{"train_examples": 39062, "gain_aug_db": 6, "noise_aug": 0.01, "mlp_ratio": 2, "qk_norm": false, "moe": "expert_choice", "num_experts": 8, "subsampling": 2, "warmup_steps": 180}
Rows from block 9 of a small multi-label audio tagger, named by matrix and row number. Rows with one number within an expert belong to one neuron, the router's apart. Each number is 500 + 25 x the weight over its row's rms, rounded and kept within 0 to 999. All counts start at 0. Numbers have three digits each.
After each expert's rows are labels from the 100 clips, of 14976, where the router gives the expert most weight on average: "responds to" is what is common among them. Only what is clearly more common there than usual is listed. The data: telephone keypad tones over noise or synthetic speech.
# router: router (model.blocks.9.mlp.router.weight, 8x128, trained with AdamW), inputs 0-127
# gate: expert gate (model.blocks.9.mlp.gate, 8x32x128), inputs 0-127
# up: expert up (model.blocks.9.mlp.up, 8x32x128), inputs 0-127
# down: expert down (model.blocks.9.mlp.down, 8x128x32, transposed), outputs 0-127

# expert 6
router.6:539493499524491460514494511515536484520512519518471490560434516532540469554492516516558495447516485505496483526543520524509514494512472491492515483452495466482501471493477516498468479515491504485496521496499501503479472514534517497442448499518533521515531485491483515464542534476493502470490487512480472545524524495487472478532523488473499532533502477508516533488492495502498457546529
gate.5:501510518521451477458446468514527494469486530500522504490512473520515518509461464489545519505525516494537528497509523524509514516534454476477512478492543471522491505499466500493511476508488540501496539410482498512522531522501517480531505504522497574522496533511483491555483490473489464530497499503503480514501529480519523493489528524534513493480480476510490498488439501476489532537523
up.5:516542520482528471524520488473499511497519454508495484467503540492491512559508532575455535490500465514465469499481504551485495465507497536488552486501511507433540485504469492507473511464516481489526470467506513484518473440467488505492525482484531488503496549532520492520487479507524509491492457513521494501513501475514490481486486536523486475503474459475529513503490523501523537504528
down.5:527474522480508522463445513500506496491501532490490531508477464497517540518546494542481521481523545503507485495501508539472497527528513506512505494502511478526539491519499512471524488535509463488445493508499512481490515538500523507542508467512456528502517526500470484533485488504471504525496521542537503485535515534485487534483522504482581535524467462524529458507487496509474566481478
gate.6:560492507521494498495497493567504510496474522503491519527506505479508468524511516510496504479471524499475502481460492511455504523453500491483543534519561476542537480478505511507468492501518478452483511495472477493513483508482452510487508517481512493526514483507531497466547482494502533486526499523522508531503508534500492498546500551455493475458491505561500456508496458496513453509441
up.6:504482485502517479519476479535501466459484477531516478504511494503485572506492511522475508514504523473510517500511497461557537522516469433461506488468490516513495549522534478517469481500490471491531536478520499521480526525537525539524482529487518527527519510490502541486508501480531473493564472510463504498515476491484477491486520512503488480491534531504478512541460459485443501490469
down.6:523519495510505484503500502508500520495514511530548498482530456512484462521484461486469513511490457528494479495451517540472496517498502491498508508511449491477532488486462481504521452510486517494501521531452483509481483528509519484512474522481540519496565511523511467463493463545508513498462528481503518447514472472473524470514527531464477472494524506542539516549532537483501453518514
gate.7:482486515511533517469499472500519469495517485512489493511496472510423504503491531549531509482552543472494523492505511488536465484469520489502524514519508444478491502493463476514503480471478470494526456490483527516463509501523481463512505514528519491488479483466472545466499476463499501491514473477441484495472523491488543477505492534530504495508493526512477465530519465428515483454502
up.7:535502508478507515565477510528470473493518482499518538478527475481494511539510483513511529486464510507558547533552493505487501506492510540525492485496496553471503490472506473471511479493499511508530483509478518492489498507502439493531514509490503520526499469477478452502500493505563461500474516518550495526545466488533497499460474498477496484496467482527509455497499487485529438455501
down.7:487504472510500501489523507520515504485547511479483481526519523500524456504461495490493542558468473476462466453472534502538504499535481460480529491494494518491506445510553481507470461511488524488470510488555490486528505526497523523530520485511483551528504496495542500511474530517512474457492465434505495532476541510490489493539518504491526496506491511477466494468501537497498458476506
responds to: reverberation; speech; key "2"; key "8"

# expert 0
router.0:492513496480525472474495531486481488466460541488485518498521472492514517494513503484487514482485504494514559456505529498548511496486514478534500467498481527471540452477464530476514517507510540500539521535474480489480494527522503506521502512459511557494530446504435462500486496511494428513513561481522502495486431515481509502507497516511519490507515484476517478509485473499537536493505
gate.5:498506494451492461502534543459522478484518544510511510505534492453516509503472486493479495505486508492526485521499487508515488520462486524482507508470525478538516498490510576463485478463514511510507504528533495514486455491492506476523481510492483483464533544499467506514502502525474495492496495507497549513459480507481533557535540522526544540540514522477475483477422516524498488480474
up.5:489524466471478502526472503477494506482486580514525506520503465537514465497501456508489527515505521506516485513524488466480513524533496525500474494502474544489496475441501488518517512518488495541478481531500490518491467476469463512524473532544542476462487524466508531448517526554523478466499503503479497500523503484528496485479500514517534522496473521541541474458522463488486518515544
down.5:498447512497471501504471477493502434532508505486490500526512460523451506510466522487513489513488500505502484508486514499543492515509478517474502492496489508506463487476489495454531525455491456517556499527531526487462482495516499513459527505554510452523501505489530494512482441503516501466486436468529433458462529524497523508511491504516490514463490503487527514466492524472484522531496
gate.6:483507492537524457527469521514511523517495486477520459510547522516499467486500517487512487482559509443461485486463513487487480479514528478521484513462463511462491475500484529499510497498497510481502488492508500491515466489472510469537500441504519517481505489483506487494494469502503487515504536490504507470519473532488482492526575510498512470441495520536506410456514493516526530533533
up.6:580491481482569508471496546525486514507474496478494507551518509511510554505498527484498482481541491441468501453504521555491496492450515474535521521533491519519514497499504539503505489503499483488480529488539443523505487473470492452477483529517471504506486486509482482524454477517476492477497506498478477504512489499501472492477532472475456525464508474464528489474505491510524510485503
down.6:523495475506520467522519505500476513513526489485504535477501529537524474509461487499506528459524492511451471520498511513460537486538472521525479482500498503487475539479509480472505486457445487515514518480516479461479528522469478526492515505456506516446480501491526507526510555480520540479460470514499551499498519476548501517505466499514497543481544449513491514476512536531462529493482
gate.7:535521455496497504495505493506507485528516523515577498464479483512488490507490498498491535531503503500516456538523466521454470500516490556485505486511534503568533478474541499520513492477481457513512502474479488470549534524544522540466478475455518490523509468482466475465465480456495488503499527504482507467506484531505507540505505470483482519488500492527520541503494470509527480523485
up.7:506495537435475530445518502512467524527479519469489505507512519476494486502517500459515476461495525522508555535513521496541506465494531445486514474506501469474513478484478517476478451512514538525509496466509546505509494496475491543558481507533519543527486505523489487503500483496481522517553488508515491525483557508523485534480464530466514528496508510483484452465492498503496507470505
down.7:526509488516440520487496489485512546517537473528502507487503501532468538514491493442505482482485552461488527461485441491473522495506488449511480469504521497487489518529520503509499487493487471518504514508490504499550516477553506472474503501501541498470525555508451490487507488488501552521495452482450526474491465505452491521501520483517458528491474479500507494457504462474498514524507
responds to: key "0"; key "6"; key "C"; key "9"

# expert 5
router.5:501470466504523502492524494440495517528486546544465494499518534528540496470480489521504511495540490522494501514465489496504504495480494474501476468502531518531492501489503458544529535451547489536536510481466537535535500496416473498486498523456476453471512517499513513497519476531526475544498487475502478522512475540513498515482485506505489486530498527476529485464512530494520513499464
gate.5:519496518531512522500468525520511464514475488473496540486481497481514507474512509484507506498530497508529517434471517463479536509529525489521521513527523506453480504506487441498488514497477462545509512554462511491479467515442504512445470488512533521512505506477513448471486491443490530495486500518530504484509542547493481480525472505453515549514516468474508472519501471490513521493527
up.5:508500539463522535515514496488549502474522480452514517499500549521457460495514489550520546501455492456504548495466500527488515519459507513479521507521520540479531494466490502479521442470448508535504511489501515500542466527509488468532505504510468511535524516473501475516486507522501514494494490506503528492522523518477507499484534457507505535510472509523487517537486530473523485467440
down.5:517465536490491519497509501484524508513544527496553482495505526526504494465491512498505475475461482450478507513470533497482480471523536558492501472519497526522455536496515546502523540508477476464493476500506465501502479502488496537532499496490453512517464520511507523512436532537488523499564468474490536490523503529502506504509499480490463540539495463537472506473514501520533474502465
gate.6:473549480502503522539504486520555499501479463479497477511511517496515462511506503512520518516480489561507517520511551509494485486499525514567510461514486507438502486491506435499509533512502483457535488514448501507500505506485540514449502498491533493513503456512519523464484503457499496489521550485533447496496467558513513503509484521529502508535499505495523509504536510508518456529477
up.6:491504504481486522471502492498541524485540490530500513452521510518483520482543542496539474501499474498538500469516478507464499515460472507511502511501468479521483461488500490437480511497476511513511524447456477427537508515516502498510494497521504497513550467472477533527484510517471542474530472444537537501499496499486540499464496490469486535499462479497487454489476485508480492454487
down.6:518525526458498517473503502469543567511509502510481549497497499494555520490472516543526472483502493480513533472492511509530528519495490508513506516465584550505471499494493518519563480498490476517542502507555524514489482525546507507474486488496484504513512499499503480480514496497469492474454500498460504507478472497549467495515539473467462520466510516512491506519529472488508537535511
gate.7:491483507496533512484482496523537508455496523507491467504507473517527532500515508530543448490535558519479484488498500504489512502460481479485507480510482577472537480550492530537475463535504514468493553496499496492507510440477488529514514508523541512529492490500542498464471492507507534528464522504471507502498501515467499523469483502482476473498494567476467497494499505526519454532505
up.7:482505455476505488489499479476517494446511535476515509484475481451532537483560504476467531479476506415512500518512522536516526497556510501507484507494477484515494503508532529527502506495455508467491507492490537516503547490488483505483507475487490495536495574454479462492524521471488493469527482482507494507525498498524526480543490483530553491490476478487509523506527514472499539474515
down.7:500484491485554492531490513510501512477507535453512482464502529523494476520495515500484472530496505552467501493473513528568508550493492507523515479513460495495547524523517510443518494481525511491530472482518508482568533490493497488494446504491501457454444526491560522522486487509495497495486509510471479530514513507483489547517516498474502498495495514536493488515557536512487530532502
responds to: key "D"; key "9"; key "6"; key "B"

# expert 3
router.3:509488494496491508466508492470547466463511479464484507475522520512483489498525561483491492519521508496515496489485535529525468480491500503493502504517521500526491474516512476521525459507470514469485452474476510472527460511501507441543482532508512498553474528509473508469523495456471519520530507524467492485516501563476489533499491483491537500459470576523486490475513510460471468533512
gate.5:449484486482540538479512523493475475491487538457504476500446486505493507536472480527468508490591537493526512542510501504515520526477496481517510471526492533494523552514490487514522451502533508526481537540506511486529482472489543510501451513495490510517455472470490526470491518519478553466523489555507528498511498474498522512513492522499490518467506514504497519510502469502526500533504
up.5:543494525515484520520546475495466484503489501525520515462517478504500455505485508526468517488514537526514559515539499502482487536517548498551496487492497548521515515478514524498515545508459491526526514476489491489549484506468489513513530492539490522499515556506475493496485489529564501538517503508495480539542531475496445514516494515504477501530461500510484474524472512564505471489506
down.5:519487541515513511488514505500478516514541429513538512488508557522535525545512475508511495511510489493520504506533522527480467504479488500508482512460500513482489494488495501495528537526454554481486465499502454453530474491507521501499490500492474516505526472510532521482449480481452502539504533490490514487480502525493506473523514497529528550578504509517508476503485455539506462489458
gate.6:515467462527485510528503466515506497509481482494466464486517486492562548493522503535480470507520507479488509483493505458510485504486526497498466490519462541468487543589482481490490533500520496493503530522516499514518485471512506479539539511431502547489496480459502519475456514474485490498519529504442502500474481483507496495491471465485501526486497463471510513518528459523478497531535
up.6:467534528487511520535474522436481486534506504469478493475475511521516510470486480520495452506517537575485495515491483514465537512514491474487500480471444494530513476486525499470482510489547475533496473517514497499490525512485523493480511488516512525501531480491450546501470486564551470511469516493521486465477497482490532477483509507486506474482492530506502496466500485492509540512433
down.6:467474461509521526492501438516538522529465524449479453517441458480464512500485552501470496476518466466491518478505513529485514540484475476529516507500527486475501504467491477502520553479496524504488477473524519458488490510529530484520515527476536540497458461510501474489496500523486452497474459564510498497481506494519481514501488515528475496512536494497516499525489515522514467496480
gate.7:491459527511513557458507454470519474501513505528514496511500555475487451493480487501432505508497482487476474555474485493526502501488469510508500521537480532507532482500526532485504505536537500482483473495480518501510507518502456489523542502528485465517529566526533506499525546507526438507465532473500507498519494490505482496468476501491515509494529513507483507537523511457484556501496
up.7:482513485508460452490559500455537536522514510472504523522503535511541471481502547479489507496485509478519490501486485499479495483523517485503503498550533463503484483506498463564527492491508515501490483470471527513518483478473535462517480527478484458503506525541486501506537462470534516527501523512504461528503464488477525517494553506530475515505468515493507528528522507462574488521507
down.7:540483504458501551505546537528452523511497492508520492504487497458467526465489538473462505522476483499485533518507508499494512474534510524472527472513509436521526500476497448458503475522451480496501498515489536474493499482525514482522506498501463469493486493527481524493500452456485505479462500499518437510509491482474535474539498493530485491464510456490507527469513492488511511511557
responds to: key "A"; key "C"; key "D"; reverberation

# expert 1
router.1:503536522487506450459524508507494480517514510478510515521503435476482501492504477473482479480498523503492499474438528516497491533516487490518535515490471495470503526471518485513524533507500508473486552519493495473494508485493478519520532455533518501488506442490499519509567502511528489493494535521454483492470514546515499509497481531553487492484502524498514543426509498553510547537483
gate.5:467535508493532474538501511498504507491482508460522466491518451503508504522512507472537497524498512468498520501496511519517509497460511535512532544544482532536495485482564462506483522497528502498509510483518509462487490501491539495498502522484504476478486460515536468486445484508516502518526528497532465477488509515507555452533525512468520532479516504475477548504508510483530552464572
up.5:500477462473465536488496501537522520549532512464498509465450505512450546527543473542544480480465506506459506494495511455518509488502493516515471490504501500438475498496508521502519511477523490495503500504468507497535512529447478504507465524519503495466526546543496519494543574501498503526492521528477512496520495468522493495474465469521516474493472526529499503531476486511512506535512
down.5:481489508485561481514435486498482505530491479501540512514546501486507535537498528479496453526467494503501452519511479522487523516509546477499481472512526509523489502533501492526482458483487477494493485457504484510515546469519494549537512515503516499496498522476447519518552516497550482460516529501499526541521529529480499478493534487505514520513489544504465565503498507488542479507522
gate.6:508495502524522477500515499502516549502507530484544458530486495516523523535517506494508518456491481503479508521474488522532462505474477480492505492478514486559485504514494498525484481500519520459411487481469521484493511532517481458534541537546459502508532487501494490501521512528498459469523525498520551482523467484466525515489521508526504541516565481531470482479516485524520487528519
up.6:541461538499544540510474513525533482505486493454483543506528530511508490534513469504487511503528446494513513478470496499499481521478503452449492503467533482482531457484485494561504513459489481525468539533483512473493544501498533557479496523520484510502501491489509496509501494483458480543521512478475496469457497518538483525470484482490501493540466510546516479477515496514537526507485
down.6:499506495527494512486454512526541498537517522491503491543557531491538515513485510476500519486512491502465548502559501484501500521483503521455463493482517497467478481522498496512506498554519500514524514500521514488489488496503496483502443512500512537529523456573507473436527485445498480480452489500462524525509509491523519455506466516542503505496512472502520472531485522517500472504453
gate.7:489485485483456524515535500489481481513478532473495516505468487487472521519469486497521513457542529468503477519485547485496437478512526520482523503505545487490491529493535523507544504490538512508470536489496498496529498515481468460531490477501486442545479478487481490490468488485482448546527527524515478458484451494517510497504509555507529502480516486462455467485472534504510490526475
up.7:474469524537516494519531522495495548487482461448537498481506513532499477486467498472475489479531484485488474556515485498510514472501525516533480502490496518446530454467480492534444505508483489493495479470466467451523496498522496495505519519496460524444488487494522500519532477498521512499515457465483525508482517488515450535509543519485533471479494491466525507507511490544557501520500
down.7:485513452500467521499486521506526473486500515504553480507510493489531499491484530517512513468422494474545460476468491467498572505487454470525465479529488531497511522506525452505502463491480474488548496455484509515481517507462508511452530500546509508512492510467500508521456507514513451518500506469494496474508483468508503493525468495521481495514513497453513520486492522516447516521476
responds to: clipping; number of keys: 1; number of keys: 2

# expert 7
router.7:476483462496532495524475521486499523521472479463510484437461465499471511461511492497472473483491497534497513462489532480477469545518492502470502507550459504501495537504517537456520487499499499471455481502484530514504543522536469507443498451525498504497510507524513518510526530528445512514526523483533543464491499543484505496477477470511493537472527465502478497508485489544485489482489
gate.5:480529487482529502504491483482545473544484469471478484528542512495485468552513492506490531489520485497519497498498500512461496481511532522464490518495491527493527510494438498449506538474526512525496531517507457472513491466522511520538532520473433498526480517530470461519509471511459464499529548519543498521498538479498504523521504532498504484458520474519469489529484517470483534497460
up.5:509528541485459557503491496530498521466492517492518487494481473507440507486513487451493494496450492479522527529543515521547556497482512527496480493519433493491478502486476522543511500466489469569491486508531453487494522489479539477512512508562498509496539505518524522495531521507532485480529509502538520506511502468506514530519500499507496474522490481508465515451519514492497472523470
down.5:462503520488501505473460502468511510468466454536466523476505502469460472467478456498494498514564515478517448522503477530496479489476549505501476468465486483500513447506492541507462528490505514493510484507512506483488518525483490512459525500490512489535476520514511538483509531551479509487496483461522473510469506496500510534566525484518499553461505531500520472513523515519536485486462
gate.6:487522486527502507487573479492495463491509499504523491488534467448493487512472483511520498491518530523449460510478490464535489522536472519504530498508486515512480475522512534470531515485453492456513496504489498483494494497490487537483512491517470481521474467505479461509517491543449468523499486508525484493501505523488532497522499500510502495473562532493489493545495469495460421538444
up.6:503492499487537553471535484455514539503481486492514464499486509512521486542527574536527529517558540457485490503489508515492507490502493527521477541462471490479503452456495445517470492459496527535521518485524514481489488519493500482535511527507467489505513525481508510507511500472514486485517504501468492482565458486505485504537511491510506496507525527543551525496517491533513510466478
down.6:455516500520492504531500508520485519496523507481501543480529506510469493485481502499527489489484540512455476546472529494493534529495516475529544505502514520439490484528512520525516529437541496477524506522461462475491482530526503526498540510521473506538554504508501520534480538483480497482510499546538487474516474497542522464462481492488518517463507536489525518496533527491460489501549
gate.7:523468524510519543519489486492504517453528479485510501476510465523488493483567510467532499507524452459489484500535507549502507511520509484498505496520494451513506511492550464521477506514506510568477480472527483480487491506427526459560508505468506488461498550512495479485482504493488496506491525501546495506533524496474498509496506489495482489505536545495506471535489482534455516514461
up.7:513492498516491520518464498518523488497499541515494500469520495544487461489520520494476537487491511477515484513507468504481501520515520504482466451525488515539560516485507481560497484471505486466436447495521462481536466515533526484453464503495499478529462549514465513532517483477493525494502502495488516455515514482522525487485477500490471502518570495474506444517501451490489503518501
down.7:560484447508473518492530454457520472498535504489488480461472472503557522498484464479479507523509559515509484526533516487525506491470491524512495538507527475480484496524479506545498497484503493503525457555501483499486493463496465505505524530489505513498521496476460547516515482461525494500490505473548474514488495494514490527520521479507517560474510492476517551517449529520490518520526
responds to: key "#"; thin (high-pass); key "2"; last key: #

# expert 2
router.2:462504496507449521470510505499457455519555525525551509508520519529486520519491514516495542505487497486515464462538521481481482517495493500499482500490505506507505480465488498460510498466490529503511538492545492467497487483499526536508551479522492481527480465539486506494458512520564472497508456545486494503528513480486464503494477479452485529549458491479474475519552469496537509499490
gate.5:484481492516502490516520473497495512492485516457534509512484516506450467521555479487523471466460481498541513515474475494474483524519507540488470487514443507510457477503522530497479457507481537500488491475535481471488477488537490483451480474527494543515453459511482501485534547498548530462471492462503471477507510505468545515483510492498491502464527485508496462450535516518494504520483
up.5:496497506486475510514506542466501464494467499496512493505540489522455511511511498488479466516473550445516512413481476513521512529529477491518529499462541479496503483551494513497499524524563519551477513514471508469482522464520513478506486504483491523487529501479513494508512476518492479556498498465514525450510481507482507503512480498498477485486464475509545482477503493478546502520565
down.5:466529513488515474490545486500516517480524509534495524486462494533483506496498497542513518464518449494522483500497521512475492510471540501502522486531525508509485534536534491492448478512444507522470501469543502522488532469480519489518477464521437506493454525474465509500501533465485487501507540503489461514524473539495447498499491460491485492494503500478510574493471491548467516510486
gate.6:527493479504466488535509501519524520520489487478481513508488508494475512493509477492494481529448467545482499483526512530498477492535527458462540503524491509557493481448521530455518545496524526509526490471514524524528541499475468494535476543488522559499526525531486530509477512495489490487459541508512470476490497522540513493531465445523529525488485474482474490501475518487532456501512
up.6:536515502497471446541466491507526502497476529513557532480479523496529459505494531478494528512510494499486516488488508527499513516534500517518517504516460488498487489529568549493457459515532534539495491520481491474504475474495527538502499492444529504493524520515527497549452505512487477489480497456506504489492495490513460538455482471510562508514498507535512529503480479500534489519544
down.6:503494503521487500502490507520514466494507517526529504505484508493487507490497504528456520541471527505534553486502502515548538495466504493487460532461500494522520496542476507530466475470517493501495534464485518501547540523483466480487488481447545459545525472502531510472474518490539479465486459509462440510490504513521479491505461488520494478544526478502475488473481536492476544533481
gate.7:512496506523502544517531482484483514534517486469490501509466517498490478503516497532519525522571559531481511499566493448523479480469533452485518537473493502487511522508515475472475517535490509495496482511515505499497514486502513465490472481503523500478449522505520464510480523490463495513508481516502499477405506512554512492535496534492471515473500541522484526526497454475495504478483
up.7:506473533525505505480487466497487471489510512513487495497518497519475504506537520491490511507490516470514533587485473444527507495497540476535540493538537492480503535497487522507467517469489500471468549482489503522485521493495529488507526489472508443477479492481563479459509509503500508480520452512461533505475498470448502485511496475543500484499507471502537531436498539490473497500481
down.7:488479511499534466512542507518502462503544499474472480494535520478510498537483478476571445500465480462517496481492489521503495516474493474488480533480497490525541533487487498491503519478506465541469481488471454474452519538482558556485504489473496484464536505525481488493494509490458461510475501502518495494477552494527464503498541528518485510510498505509513479517492483482528474544536
responds to: key "B"; key "7"; key "0"; key "4"